From a checkpoint of a small masked spectrogram model: batches of 128.
Rows from block 5 of the encoder, named by matrix and row number. Rows with one number belong to one neuron. Each number is 500 + 50 x the weight over the matrix's rms, rounded and kept within 0 to 999. All counts start at 0. Numbers have three digits each.
# gate: MLP gate (encoder.blocks.5.mlp.gate.weight, 1152x384), inputs 39-77
# fc1: MLP up (encoder.blocks.5.mlp.fc1.weight, 1152x384), inputs 39-77
# fc2: MLP down (encoder.blocks.5.mlp.fc2.weight, 384x1152, transposed), outputs 39-77
gate.384:504496505496497501500502509495511497507493498490490503500503498500500506496500504490500499511498501506507505517502499
fc1.384:506495508497497500501502509494511497509491497489487504502502497501501504495500503490501497514501503506505503519503501
fc2.384:512495501492501498496505508496510504511500501493496505504504496506501507494500504493503497503496492504494510515506497
gate.388:143783413334493798007833185839927769704118732650139373587704735880171437338652343990778432182548000589307253645916259
fc1.388:783207559446395377879037685201000168368792110540651484252232276106786367659377624000246453733511999259571584367263592
fc2.388:097500590533265549386518565524360657540573580642948602582629692651419491265369748269146398691326982481244562241479813
gate.396:055742432234388513511486345549425321412389688226292220351580729601322485956705296644515427192475212651513691351419128
fc1.396:000643349232323407521570322591471268453394728263444255381619723710293381888652226523421402241499211612590679303569126
fc2.396:110280360479380597301566414347281359434658487189708185287282612496705509563525000795430445087221346529325736446312599
gate.413:554438456508521449441457454487466512499521516487460556517529469521487529477558478494495513501540505520468533512530597
fc1.413:548426433523501464427477466500501518488511525469430560496535470524539544475551468490549522503567513528432538505525590
fc2.413:660394509520459573505490431458506550398518418481476544447528617549489470441495513521429516541542544551393530511473543
gate.416:494491494490503507499490503502494496499491504495491494498513508502495494502505497497493494501500503498487491502500501
fc1.416:512499512487496500512502504499498502500512499505517490511496502498499493498507512503497506507509504503513503504497491
fc2.416:515496507490494496493500501511496492490507496499529487501500494491498498488507504502506505497501488493500501496496500
gate.421:502499499497498494499495496496499507499498504503500501497507504489503501504494496496490500498500497499510494508495500
fc1.421:503498500495499494501492497497498507500498504503499498498508504492504504504493496493490497498499495500509495506498499
fc2.421:492511505505495494490503502491495496490505496496499497514496499500511506505510506507516495510507509504494506500489501
gate.422:501502515488516496500490496481511512495486498491491504483500487508484492513496510509487513494494498487512510483500507
fc1.422:493497490512488509499511504518496484505512512495508500509502509491517502489511489498514485503507501513486492521492493
fc2.422:502492499487492508499492507525488502489478469510497495478513533480485483494510484497484505502502494508474500527512490
gate.424:507504534635373492422506598611484432528500446512431463525473561558419511537601509552374424485532566459391522523527539
fc1.424:497545536664337476428538635573513408520455478525455478564457544506431499552567494572358410467541564460362533461509540
fc2.424:530431533463378478427383497423462406494542440508656440542485546474593358507472454391503485368412504474553472389420548
gate.431:525491501507487496500497491484498515510502512502504497504521504492508524509479505484474502506512501515527490512499508
fc1.431:528480497507485490496489485480501518511501516499494494506525501494517531515483503485468504505516505514536490506500512
fc2.431:489520517515483476459512512490476474459511465504516499530468500502533497498546501510533480497520538505491499507465493
gate.450:448510463466446489466505522529483543501483535490531492541521494517513504467515509502484542465508468525512530465488528
fc1.450:439521460456456470462501501509467537466475531491522506532496497494506495446529498514486544483500477521524510456488537
fc2.450:470525502493394503424497479440515509517517466534484468497557491521565503459569499505543513494481535479469510455516473
gate.454:754498589539422792494542509654647803487404413464494542676278464353762503334667463418618759590431400432380407638428396
fc1.454:569330365596507068291443481378207315478650519546626477393551507705412550804378420490339402351622566551476723629450658
fc2.454:216634467544621529339647452549490861684534552595214639436551662678355569414517343319326648636319530393579348388999461
gate.462:435491427541530532515521493532481474499454571552442559520488506560487553530546477531448460495515587393431460524591580
fc1.462:552540566462488477491477502491514528485564447437540453488487481449523462473460535496558524487500453617577544479409445
fc2.462:614518545528518483473465462532522485514532529409559485477511409502498517472542509479546530495449452546575503498465470
gate.464:504501489496497500495495496509491509500497504501490499493512497497503500501498496496504494501499492486503491487496494
fc1.464:502499499507502505508499500502509504501493502502498503498508496501506499496496501497501496502504506493502503499494498
fc2.464:499502497502503505500497502505496509508503495505508499495503501502498508504495493499495504498497495501504494495504492
gate.468:545604612658510423498574412563541458472453622460449607606508359578615504437544438414681538561668661543623457524537696
fc1.468:454395429224471545446412589346388548514639343557595403398496688512405493542526589564283430507388368547317521470449256
fc2.468:617582622578424526382469494767367429381417441392374407512489249571523369486448386552719465400622601466664593668439545
gate.469:556584355831085350101617317636458368535491668616715478470343466897595480542342391558999310478175456196126393475328391
fc1.469:623479623192999690814277524168277536371471290407370395453523486222315638394710521390000697505810599875614647701829610
fc2.469:000273512551691359699353913544393458225558434487659758511410767765250404843443234093245591655399769680775502995385363
gate.471:648703272435383686604512218629506410527407412741269579416713137674485879723564623633237729489465648749490706212655773
fc1.471:655529839768817094421433583326514403427351526286609534418470742371656000386417297146889473505691414508638466383531272
fc2.471:606404562332425349582383540401375343667409451612593555662370540419766353443635526306582470273520516372605397332113487
gate.486:508496484500508492498494493502489508509503499504490509497502499503495516503507510497497507503500504502501489494504497
fc1.486:492503516501493501500506504496513490490497502494507490504497501499503483497491491505505492495502499499501514507495503
fc2.486:476500514497497498494501513504504493494489510496502493505508501492507490505496492506508500496508499499507512509500504
gate.498:428663464555444793591597392532472607664448610729480577599554515711296690761254512654550328676592601724390381430740465
fc1.498:434269645478563455425525486427420491344631518405761506473541407531697503296431666349493317412539582492496486635286626
fc2.498:233836645584409351218396652548606403522596598463537548603381348556449407415560628647940672612451551534735594469443507
gate.503:494560476531536475542484525550519482501584458475535557524530455568479577513521591565489463502463533482430502472446461
fc1.503:485419528460467510466495462452504517515431566517453456482480541424536443486486417451532515507541485516565483518548528
fc2.503:410515544503515506547501550572516575534475557495517463497509463469444494497538487558493543555512504552454480489488432
gate.512:384492548555332405696462369482545543491549427407732539577450485551596624647473752599421548370529719816750465461239490
fc1.512:563501413540507600607455576632558533611600434402503557502410632507471632563308657557257496347494558602624469660512567
fc2.512:581610586600439428611659577442484590706622554339379572526594313592821487386469584397403337617417542424634509265242542
gate.519:493239507520603564506486429575445462483510506544663328378490591380573519488531522492585543576469517439573440479516649
fc1.519:532729468481471469604582563424518605522583494495302627661513467588365493507399470521373464483484461535509496609594282
fc2.519:560279438517529504478370376477490403466495435486501360313545636490555403494479552630395544376358543572394628331371482
gate.527:619532425489629838173442527741432391329309727477432799458712526581674455571271518444531469945542726770583565467322514
fc1.527:428453522423308305478666374096704561521278380414417326462278265007375684649660567760459792538446153508364504445626525
fc2.527:352400656500558329378519580534547158467420460234683563561383439615035477511270725370629462830598257649497588675407453
gate.537:593495536451501457609410587504542560551509361570406624418508552637561408524630507389610491637457514449617386633415558
fc1.537:251588298547542519459380463574333406441526513553509448601450402301445619569564525627376661546521447632459656345539386
fc2.537:382463447561430344513501431389457189510536449384589423668513301550598554511461604546406572578583475531385640352412543
gate.538:513502493504500493510513493524506488483492479508487509505494506523493507509504508506496496507507538503495501488492511
fc1.538:520498492506503498512514487515499487485488476509483509503493501527495507506507515499491494512501539499504500490492514
fc2.538:542510484501494498494511477472511490509504506517507505511506516500526493524457490503524487485514493497519511485504522
gate.543:524488450461456430446451497503468298458376443510653426527674569599643483458480489447326636592513541499557494441595598
fc1.543:559506467443426387475430532526476316418361488475565448524660622573697504494540475459287608577582485436497475467615588
fc2.543:356303466659367476753530485547472509773591565456406503468551350375499496539534405299605612456363582493568583386420358
gate.552:449410525482483442538507525532435506534524508560404480551515514578512489509531526498494554545509576465524523455520574
fc1.552:560528448485466523435454468480541472419498508436623541432489468419489543548506483523511474461498423570448503545474432
fc2.552:445501592496519492542470499583472429490500507467406500542442459472503591510533540602378423549505596458517416483476504
gate.559:467480499522493520486490510501487471511493520502478498496506482492513491529523490490503469466488515478464464490485520
fc1.559:458466487514476513477487504519513492537481512491490494482516493528507534513502474483545469459497488489464491483480524
fc2.559:492505485517458521522501488464514499546493508509446508494514524531507480546488510490500481478498510506471495491473526
gate.568:503507502502486498498497498498492490506495482504487497490482496498483505510500493497496506509496492497505488502519500
fc1.568:494482507498498484505501508502490499498492513501490496510494509494497497484503493497523501503514501492495484509495501
fc2.568:512494515484494503496493513504500502508500502506503490488506507489510484503525489498498499488506492491477492502512494
gate.573:500505501502502499501499503502500506498496501504498495497500500502490499501501500508496501497495493500492501502503501
fc1.573:497500500498503501502504500507502506499502501499502500495503503505492504504499501507493501496498494502500507502498503
fc2.573:495495500494500503493501501503497497500501500502499502501500501500502502498500499498494498501497500499498502498501504
gate.577:436435475718528309486277214390469636616446470476264566252668326484016529375456534372158487332280442536613696285384770
fc1.577:242240538500431655443456744613469310299644416375601436467419630542634487532622451523526714595589754590433407761209647
fc2.577:617495519544301456186534702550613580736386700275209490503520482490323639970516346586303552528581511586296156495597214
gate.582:499513509497512499502497498490500494498498506493500504487500495509501485501502497502500506501506508505494492495496500
fc1.582:497504506489498491505500496496499496497502503496521505484495506508508479511505501496495511503504505505497502491495507
fc2.582:496502502505511500492497498495495491505510507495502506492508500509512503505500499500497506506505510508495492486493512
gate.599:544516501522503503496475464490511508544538507483526522470544494526479522503481501501470485494509524524522505491511519
fc1.599:440494515474502523506544555516498500441440510516480475539448514471510481496515494494536521508483479468478499536500479
fc2.599:488509491487502544538504524546533568537482526499486489486568519494457480537465502504456504492486446505526528514540491
gate.605:599622757626514603658488792535762342573520626435475699636618370668644483488470521542504515550684365434173444524158292
fc1.605:393682643590630474495337730485534308604516652348538706762508540501509511517438457487497394501769429408274258598196288
fc2.605:405192757520473622667528529330426338561711543328420612430424458300854585520550654252525672439514425604497639368171308
gate.608:847722242152328851671593596102529691338392766872103406431674832113257321152583625628737837371282229304245476539691381
fc1.608:093102849511316485493365413999307436614663332505541651547388485653626688576350415564092285536760629668999393400164791
fc2.608:826550794618711464544426407504692430628474409267999222469747384760021726468599343540455343863376520514713593782640111
gate.611:726330045701396581589423452355455427657789598176437752660532696837522853523355492242462785469646533714390622521542730
fc1.611:323603914312554412462641524531602510362223500756590229365572325176457161543573583695403230566335437299576359556415323
fc2.611:640379585709364627632416629651632325565617665327376442384656449588512514449307411613794628594541430501771450571613570
gate.614:173362507431375474360441456389683423613775509645592397724557862390296812394495301450270544559674370731226425631325589
fc1.614:657676622426704767471443548413700668507650722404735640291578331778461328475554736717409361830391424437775811490525560
fc2.614:344350531598724265162470496717494393638336311313614350435446827546503520586536210580429410441495390662597492515698300
gate.615:553545517554445516488537536540507531527476493526504474434538459501552447485540528448537527411468486493487516504537499
fc1.615:467450464503530478512513457462476469495511519480501512547465510516478570511493473519446493541522540514492507495501496
fc2.615:416486484410513476518539511536499505496477501501554513446476476526373534498506416524522541557493421536460479569567411
gate.618:507500562537450449502522531473493507499464515541470466488529480437534461478541492538486483460487523506559499497515531
fc1.618:503518560546441418502510532486505520525472499547470461491536507463527451496525489547500458467489523490535505505495535
fc2.618:504446478553425550491463517492504487508506553488485447578523501536590517557513549490560466481529595521446504424475563
gate.624:403462596375416506368436720605725503359524594657518411387702732523361505323491540722207439577581586629651773531759540
fc1.624:602334291743576259539547423518336583538514531267187658515337535700761552428455543610999674444474548306445482433584491
fc2.624:789332581469605469803311591338447645459475561440347709508335938554879220610676796596893631499330587344883619627591332
gate.627:501484492500476495517523511530475520476522474508483523514514500558493525472505511517477514512496550503506528462486536
fc1.627:491503515515517493468473497476531493527477535475533455477492500432507489532495471501516496489512434508490478546516456
fc2.627:443510522501538527527474537520489532466494506472472463476517467495426520487557538535412511555481529490486465538516439
gate.630:498504504491503507499489502501496501501491498498497500499506502501504496502505494501498500505504499503492492507501501
fc1.630:506503503508496505492495491497497505498494502501494509495503502502499499508499493504504499503496498503485499502504499
fc2.630:503495496497501498500501494493496515496499509504486513499495502497501502510506492496497496509497505498500504503500498
gate.633:402515523553576371504406543365480377425501422480500409422423492423649495508578458531574514514530500468796504544701668
fc1.633:404459475581447360516462565525485477444545428529533437467445525486713453589560495559591512491533494415766475504693666
fc2.633:496361434325496436498545440556531490501452535568452519649525633513452464489383502456455557432605561480255520465529399
gate.636:299210576297261491621579553407245336326593345601589346627477741441262882563661436355307551467506339500152396786498495
fc1.636:440937495447911455305473396426685651478308635443310544337789239695541573420289491423213282734363352425710771368758500
fc2.636:420760274523562822329323446886342451751516419616283567384446548552284709626587544444050592520106574422259412434505201
gate.655:503496495495480484499506506503501489494500491500506510515507495510506502491510509501509507503512526518479515482487492
fc1.655:488504514501520513496489501499502512506494512493496481489493503485490500506492484501486492497492471482518484526521504
fc2.655:475477500488494497511486537528497493501490513488478477494521506497466490470521500498470501490501512500489495520504467
gate.658:492497499493503499501497502503498497502495502500494500500506504504502495503505500501493500507506506500494493498498504
fc1.658:512500514495498504507502502498498501496507495505513494505497501499501490496504508505502498505499504501510502509500495
fc2.658:509498510497498497494500504513496498492503499500516491501501499495502496495504500507507500497500496493503503505501497
gate.662:509499502501502503505502500504498489505498503501499500498508506508498499503499504500491488500510511500499499505499506
fc1.662:493500499499497497495499501497501507497501499498502501501496497493500500498501498500506510498493491499500502494499495
fc2.662:491505503499494497499505497499499509496498497503506501501497500490496501493500497499501506500493492501505503496500494
gate.675:510488551323451409369485637534376660462486290458491355593520464642538554530576575614480578399407491480600528447460465
fc1.675:358432400589636560584535457444666390564546748482507719439450551265516544431409452458446462653538445540313504530546566
fc2.675:511142785354229650425430655627501662549392691545339357406762528333310376477561424345367680548560645653619533528329343
gate.682:555607575461385765590429380418571577334627628535648466313578674366257256378527237595403407420257634315630408386860441
fc1.682:515422665443460630649373561616598616511630626549201506358725526630652354385608331612658494560568905339769567186999440
fc2.682:605476412499085450397726769841364758760422428842750395373590643537287505603552189515676401320555578482301227530999374
gate.688:501505501497500502502496500500496501499503494506507499495509510497501496504504503497499490504507507499506496501494498
fc1.688:496501497484493498502495501509501498503503492498505500497504507500496507505501504505497503507505499508509500503502502
fc2.688:504499499504502505505495499504492499501499503503492502500502501498513492506502497501500499503499504497501500497491505
gate.710:336410253550707633819528576445629553616617714519344658223567500630334660431537496806285565560290636627242418683829518
fc1.710:492251771524336307443556627785660493351239550498488431593558218368763256580495616459711308402574417326767803497243575
fc2.710:598566624609545470670570380350602669705403819480748433655701362641459289702573680664834524718335609575663326381329390
gate.721:475486479463474514468495498494517512506507491509512484485524504490506518487508502490530498518493442506444501506477535
fc1.721:485506506477480536479485519505527512501502508508518503484526510493489494477497513491516502519497455510452488511463541
fc2.721:521510506494493509517486493485514473514512488483496488496523451514514502470521523455493500470493501488478480472480470
gate.726:452458562530514364433570574563415543407501515570374553549531500628471456442545504474512473515501612481508487362501630
fc1.726:525501436464418625537421449395633431567504479411636468428459465348539541628476487574476503496514358505334481615490333
fc2.726:448516565455566614448354483611467616459546470492379537441530462565456559450502496647489372454429530487475352468379455
gate.729:638853565433527388553649436438677437438658489571608627644446540272476508705547793430456320437526521247733445077541421
fc1.729:389374577594489629431421679439598610604313626313233328350451290678588556096403365549384704591306583552455655678608492
fc2.729:519558569567469652572659448467655352538632682526709460311453519431494622397370326375856664404398403503649671550559507
gate.732:498747665426299442574357301446933516610163765608170431458707694215313215328726333298620258574541390539213414252682042
fc1.732:484922533535574380514437464673590331617620578733256532450496204467542420498659398528522389539377689385316355493745276
fc2.732:634522625518569324388620465153443504554414611545413523495513518312449595367406702141551512389457813505690616243577430
gate.733:682347599590534518462369349318457308415459403439468392485468401498641476548573480441800511552563612556386426665538737
fc1.733:317630461405455493495619691657523639549579572512545648540570621441302500463470486574230451440445384465472577336434237
fc2.733:330491490538479750547473488521386555444567629574602508469583543519722525375490454360641506540621514526577571457437534
gate.736:280346693545378180555485633487560216546578559426361689343535492723469186419703538650764432644619638619539624192272577
fc1.736:307248521374580356718482647599513423308474420564326727216551635730451101359503661727610484633538745645649556269443519
fc2.736:510379534690341356328479328426450388575674721581595689843502441662999594559457562412469194414476690556807634427000734
gate.739:499507507500497498502496503507499498493502496502501493493500499497496506501501503507499501495496496508491498503500503
fc1.739:502504508499510500505496504508509502497503501498500503503499495504499495506499504497499502501498502502510498502504503
fc2.739:498494497495500502492492502509490500499498499497498498497505499498502503496502497504507500497503494501498495501500501
gate.745:194431436244537653589240391492237698659636640797105524461437587498358901492292684436519492744667423322722307446510647
fc1.745:491560318623692193425619324890350632114529658522325741467492378386469736858491665795511379544536704388808673560166724
fc2.745:495546804454894792658497234266740850622518824511046458486462419401788353584335399764920092387356519647923501509389678
gate.747:512519376368637344584742647732328582668774420617612361615615545785638576611708468527838529579385415362498409545607221
fc1.747:374297200803371444355496523593066290265602494796737566651262377606587672502295346679451578687464619702695639446706819
fc2.747:512454499264404487615612566763601386379555504466452658603576417462203417358594470943533558864584170476149510565673629
gate.748:503501500500497502502496499497503503501499501499502500502505500499501502500497496499494499500500495503503499502496501
fc1.748:503500499501497501501494498495502503502499502499501500501506499498500504502496496496493499499499496504503499503496501
fc2.748:499500499498499493490501497499495497499503494497494501504498498499502504498505501499509498507503503504501501500498499
gate.754:492489494477497486490532501524497520483513495511491531496496510513521500501519522527522529522518533488471478505495521
fc1.754:505518506521515512517475516495496487512475512496527463510512476484476505511488454471461484468484470526544523493509465
fc2.754:500465508477526490511475506540505496501494513477450468520518493514479490451530521534475480550509517508432468522513504
gate.768:504518498500513488516483491495508473509491502499492516498517501529489505498497514494527479508517497521504521512483516
fc1.768:492492502498493506492518494501491519483507506502511477502490500465503488502502484511480513489485509483497492485511485
fc2.768:472527495522487492501501493493481511491497495486497491506483513514498478512514486499530513495497528497500502495495484
gate.769:599440335450385422383502415413427486461520463516751551548573538506465510468464363357464550500372501380796471629587371
fc1.769:440608727508644644655509626582576538539517508511332450483439475476523468444564688566541499516602534610319576462460589
fc2.769:572407382328587582571481543600487662578561706567627586491635518643361606420282492218394523442331361491540513493484575
gate.788:548445801590560275502446486591317280484710468382603408673494466673754554603491411507671498650592490627869331616477547
fc1.788:615479721605557306475476516633355308498586441304532362630473421643758495629450458586672535675531511592978400620497521
fc2.788:477470499529520673512412341357375585511440412461361514366653431413269591406469531232344542482497380507383549483608640
gate.792:407372515528480401457565653522605566524545572518413565506386585457620433561472523542600532606619587404361523450404499
fc1.792:569624481425546590515413380504384414444487487479610367543637432465419557454512436497395486328401426592723489568614526
fc2.792:673242570475536526448558580567412498614588655456359430556620461484508485390791508397467411471508562514412447584623289
gate.798:394386724469714255333433690371418485484502436457402788329285717440525416473555454518214612522741803318469355537597475
fc1.798:490582294379055611405617318803507460665603242631625166537480736530373479268198499581686187709429041626438505462256339
fc2.798:313701570855459558421616718676539582525353420671284612165347472465000404313728338565131603517403677540144564395790540
gate.800:520626665270618514393490635332401464498648517319767724494449775465468503151524664634727470695533484669425406834594249
fc1.800:423408302661467541601548371808601562575585489819165296493685228658376544805499323573285446200412512324542640150491777
fc2.800:624898391828670564577451149631524534461383503539325607241503151383043575561112359585451637849441212444662404392827529
gate.808:515507448510515492502503489490513498503492522490479535495526503520492527516494496495496505513505499485491488483500513
fc1.808:498500541511500506509502509501515503504500488489524462499477512495480492484499506491481482471499494515528514506481482
fc2.808:482498530539498482496495520514490481509501518504530468504499480479509492502510485500531498475493502505504508486486511
gate.814:453402521639731625746518458157488543457434735410336375527305379492556699584546411534667656567483595565383322393808387
fc1.814:438386544552699614612532522271532573478395606414322389573439355504569575526509445530682667521398598513454403422654448
fc2.814:534764613429379583447503502466602340687519406422576364753569474519439604592412577640538301640501479668135479752520649
gate.816:676678413804608720631500428686614312810536613440368648408452331674313676464671648397454379647412843440720564455380384
fc1.816:612453599715630603770426673315771534507598896222767699450502642562686699733562804442349597498456787653321454505439282
fc2.816:592396489303479407781635410417543770590442568646372373726506343593773475487553484452971357470591279490784723450518317
gate.824:523663875312444041758324654383531512410503516496367352224570468507076190512419510631529241597430510480446358860419403
fc1.824:470481518610462665413620433500566384671598599504511543568643574510633445628665596524574614324637445478537656246369585
fc2.824:716437352550183821603575375590485499331557493633725548678672498353596434432420654763341530219283442417467629390433496
gate.826:596352529743569401365424551313411445481488486506376401556424478591571587609550424576706574512697584511603540440516570
fc1.826:419637395238428631614583402611547457444517534445698674410550540475312518351414545437307430509308376619389528644455420
fc2.826:410230695537567569517390591610445565499520524503430500390509512370353498445454546583637426451584508428664570540465458
gate.839:506503493502491503504500511503499498502486495506495496497500494504504489513495506492496506492497506498497499501509500
fc1.839:492498510495514503492500482499502506500514507491502503498499509498496515488508492511508494509501486500506502498491500
fc2.839:492493506484505505504500498500497503497508501505506506491507505495502498485509501500498494498500498497508501491489500
gate.847:470417555472527464445541496551441489463513521586359455537500525513541496487564535572439548517490595495497513443560603
fc1.847:551557471543439498545450467424562464490507485404640545459480447498441502524435484474584436485484433523497500523440401
fc2.847:547490525449556534434465443564514509396524467510404526489484512500508551472511564689298433444419590441428448519466549
gate.849:502496500498496492502505502499499495499499496496502505502494501500500497500503498499499506498500507502500503497499500
fc1.849:497501500504502508497493497501500504501499505503498493499506499499500506501494499502500496501503492500502498502500500
fc2.849:495499502498507495503491505504497492496497498501490496500497498501489497492508506502484499499496509500499502504499493
gate.854:547444665468381593632455587493601351352429526458491455477334572333263389514418429561328372411490421386478545436477370
fc1.854:580537463459483297457630419512599549287469601498582553590425691250252380623490398523659403423584358453414533465451366
fc2.854:656448671460569602655619496532488470421554505484453458494352495468767503531492522417554370520353527392541499515523429
gate.855:583412539501627594751543470673524578594581505489907513329421400628561385308367748526784635837559554478764380599682468
fc1.855:504439518434703636766627613634514589655612531519946469360335527740504477382465727555756492696494459368744360558469362
fc2.855:217354432329569449475642549155475568754528515329598665579276132495539412394392484652831381595236424530728432378618265
gate.860:525494355447376664474474527630464507587598450533336555426477442449575392500501536510506392522522425342690607548351532
fc1.860:423324352436351553357324472575355535598395586617307453377493492572462302459674420480580549422521311473566456609471551
fc2.860:365703602527426422218478494448608557525511603498567415422563381516512578529419425502683476522430424466365575524619515
gate.867:528495514508496496497482495498479531519515520509508508509519504482504552521470499474442508513532494517549463518500511
fc1.867:535472502496487493496467483490470538511516519512492510510532503480527551521480494476434509519533507514565460506503505
fc2.867:489520513514457457435517521492480450448547467490541514539438507535560505495573486527556482504503556495476498515419500
gate.883:506500494497492497501507499506505503501503490497507505511509495513501510489509513501510506508504511517488512488488499
fc1.883:512505492499491498503510495505501503499508485500506511510509493516503506490510518500512507509502513519490515482486503
fc2.883:528507491504497499492515470473505497505511489507518515506495501501527500513480503488521501496497488497503511489493519
gate.889:393642681563894381564410328346723445437413641332492689384519327262683395801398618573309500593475596370431633526396602
fc1.889:525596537558686328403490528623620407522264390270396423322412405483463397614469507655595468670558582497358701619579639
fc2.889:556516520395656546671644568474511562400747510322853345523607607646614340249440545565850284476360384538610485479223490
gate.894:498426633438436464441321435425349338509498457387318466545521315508561424648557424333571481510562654524446383670540637
fc1.894:483523542495467440373292484457388316535476518397327460567509328542638422554612431423658421522506623459425377547526595
fc2.894:656414449557488369695472479580586516281585503563492497326533630718484439395498533564629457345492509484497458602395440
gate.898:780420477617833427636371694257268599700565357008777245786429341357109499999611655351420596003414536604370210660654328
fc1.898:132465522357243530437465298645593286126472693916049833193412608517675605000271426529741294962392466441629857154284636
fc2.898:678612800477357560590377475708356675210652474800532625420370582245321566135478713681643428611229277480846718277371603
gate.902:512510506491527513521482526518511509508497493493492538473495491503501519509505547490467513496490498484496478533467503
fc1.902:517506496491524513518486513521500501507502492489496544473496496518495515503516544490473514518499501488487472545467500
fc2.902:522499493472539497497496508495495529503509488489496542474481496500479527499504528470469525497487494500502477549471489
gate.905:491495497495504508502486498504507502502494513498483498501513503502501506499498498494499488507507504499493500496490508
fc1.905:518507506493513512522500504493511508500509502487519503499496502511495492505500513505500514498500500499522496503498489
fc2.905:514503504504506496503503505506496497497503503491516494499493494493506495499503502502515511491492495487512489497504491
gate.911:439482598563467545612522548536586516526517555527374559450428321676430505509535425474472533563551343420244378597497604
fc1.911:455501607562489603575477523497571505520512553537267536391429275676500380456579412505538516519514379406224417479465583
fc2.911:526434360409609448366574424507533532572528585566647544681659720519551453508482462519657695672651402561732526513429245
gate.922:507494501501499506500502497509500501497501494501501504499495506496492499506500501506495500495502498501500507499500503
fc1.922:499502500501501498501498501490499498501498503497499499502501494503506500499500500494502500500498505499502496501497503
fc2.922:499501500499502503507498503495502498501498502497501497500502501505503496497500503501504500499497503497505502499502495
gate.932:504501502509496494508501498506492496498495490500502501497497505506497493493499505502513504504500508506493498489496500
fc1.932:493497497490502505490496500491508503503502511499497498501503493492503507509499494496489499497499489491503496512504502
fc2.932:485507493500506496512499502509501498497494498495490502495501501502487502495504499504498503509501501502493491502505497
gate.939:394575668298999755517211166382544368491532574605748405364692670580420442307425440369801178484518366537445652537431236
fc1.939:466604442757164686539646960665343641540360590263291914614323187443560362613494545586257946564652723551619274466317483
fc2.939:200663499755439477647492559609461345384380539450494621542349569270604309418422596719923709595629612572495420422301549
gate.941:477484458484475535438465479522490524512532484480431505485493500516541579493421523524462485518472506474498479465445576
fc1.941:511509493513502485501520509503496496490492517509512501502492497512500474485544477487537496463517493498517495522525483
fc2.941:437516475476546498506504528499491489515474453481524487425455459511431508549489481534457520511451481485456483558560469
gate.943:565672323196630384588513422546758531577196550428619036681310563344358106444402417742404440261546569625641886328706181
fc1.943:435305498698419602378446512420309433574803468529500815386709560733543719598542553203652329708418232429472121797448626
fc2.943:305765288513680537511628229679431280581387371274509505507586585677332642284357452729437582349588459525127399487652496
gate.944:571382222364098780241437544542431658308596561517632871696480566673505695551639594492175676559321628523442582676505345
fc1.944:565442378391403690330438556664484522412650548438500772613508679562524486573530580656226665614461564539522694621530375
fc2.944:707444376376241680367417501854542537200634372627901533672609675469806593515268548685559434221382500452473724594231713
gate.946:505498503494506505507495501499507506500499503496500502498501499501499499502499505498499502503500501497511500500501499
fc1.946:502500501500495497492504498498497498498495495506499497501504503492500498500502495498505498497500494502494497498501496
fc2.946:498500500499499501497498501505498501497497495507496502501500504496498498503500499503495500501502503503495500501502505
gate.948:525356504483447416475534383498276463527501493483606507573534482439773582432660544461433544562596459443596521326484551
fc1.948:456567504477498529567458556509702494403494535541450527462518483542184433533382402528482451510429546619333494619457525
fc2.948:710344196461664592398420467634332568371453397559718504526490533640545585352507488239386486463146322486532408513461500
gate.955:502529464538477495496423542459412443463529473498536554543551519407468460469496507492512505572506552481555417515549519
fc1.955:478464458540477487466431540454430452484530491474561527540533517387471434513491547555511514553515534479572431547528546
fc2.955:493422613552473499493510427501558476407482505407404488510436543468585564481501530624422487494578510530524573478572481
gate.958:396462489506552480458518545522513434484568510393513629503516466543474494517501489473487517483473493413463469516507564
fc1.958:619540512496483519567510418456489558541403482595485374516484534438532499492484515540500455509533512591529543476461433
fc2.958:582587588516581481562465529615524543509459505579467405538514315475588424526511513595654428490444422477490538480459561
gate.961:457432436298236687234220283999311548551814239765790250388595702491298371615297339769318559601300465617817520581452665
fc1.961:645147243358044413257700621483129514175424426590392573662150323307767720609524258458651717393617370572461371557583432
fc2.961:491562434499269627617539213491252307060673209604970562564317545530593554370474516744999634289227463545957536624156301
gate.963:493461436482415402599549464432360525476540577513633546545511533651356686477607645537450447502486535526367451479361552
fc1.963:494457400475393362503516392333363420452531479558638523582467578579257710465614668589498478493449555580348483437379541
fc2.963:745600650523482603405481477400520408511548494419355408573550392458871438625506491391621453313525391504804505362485572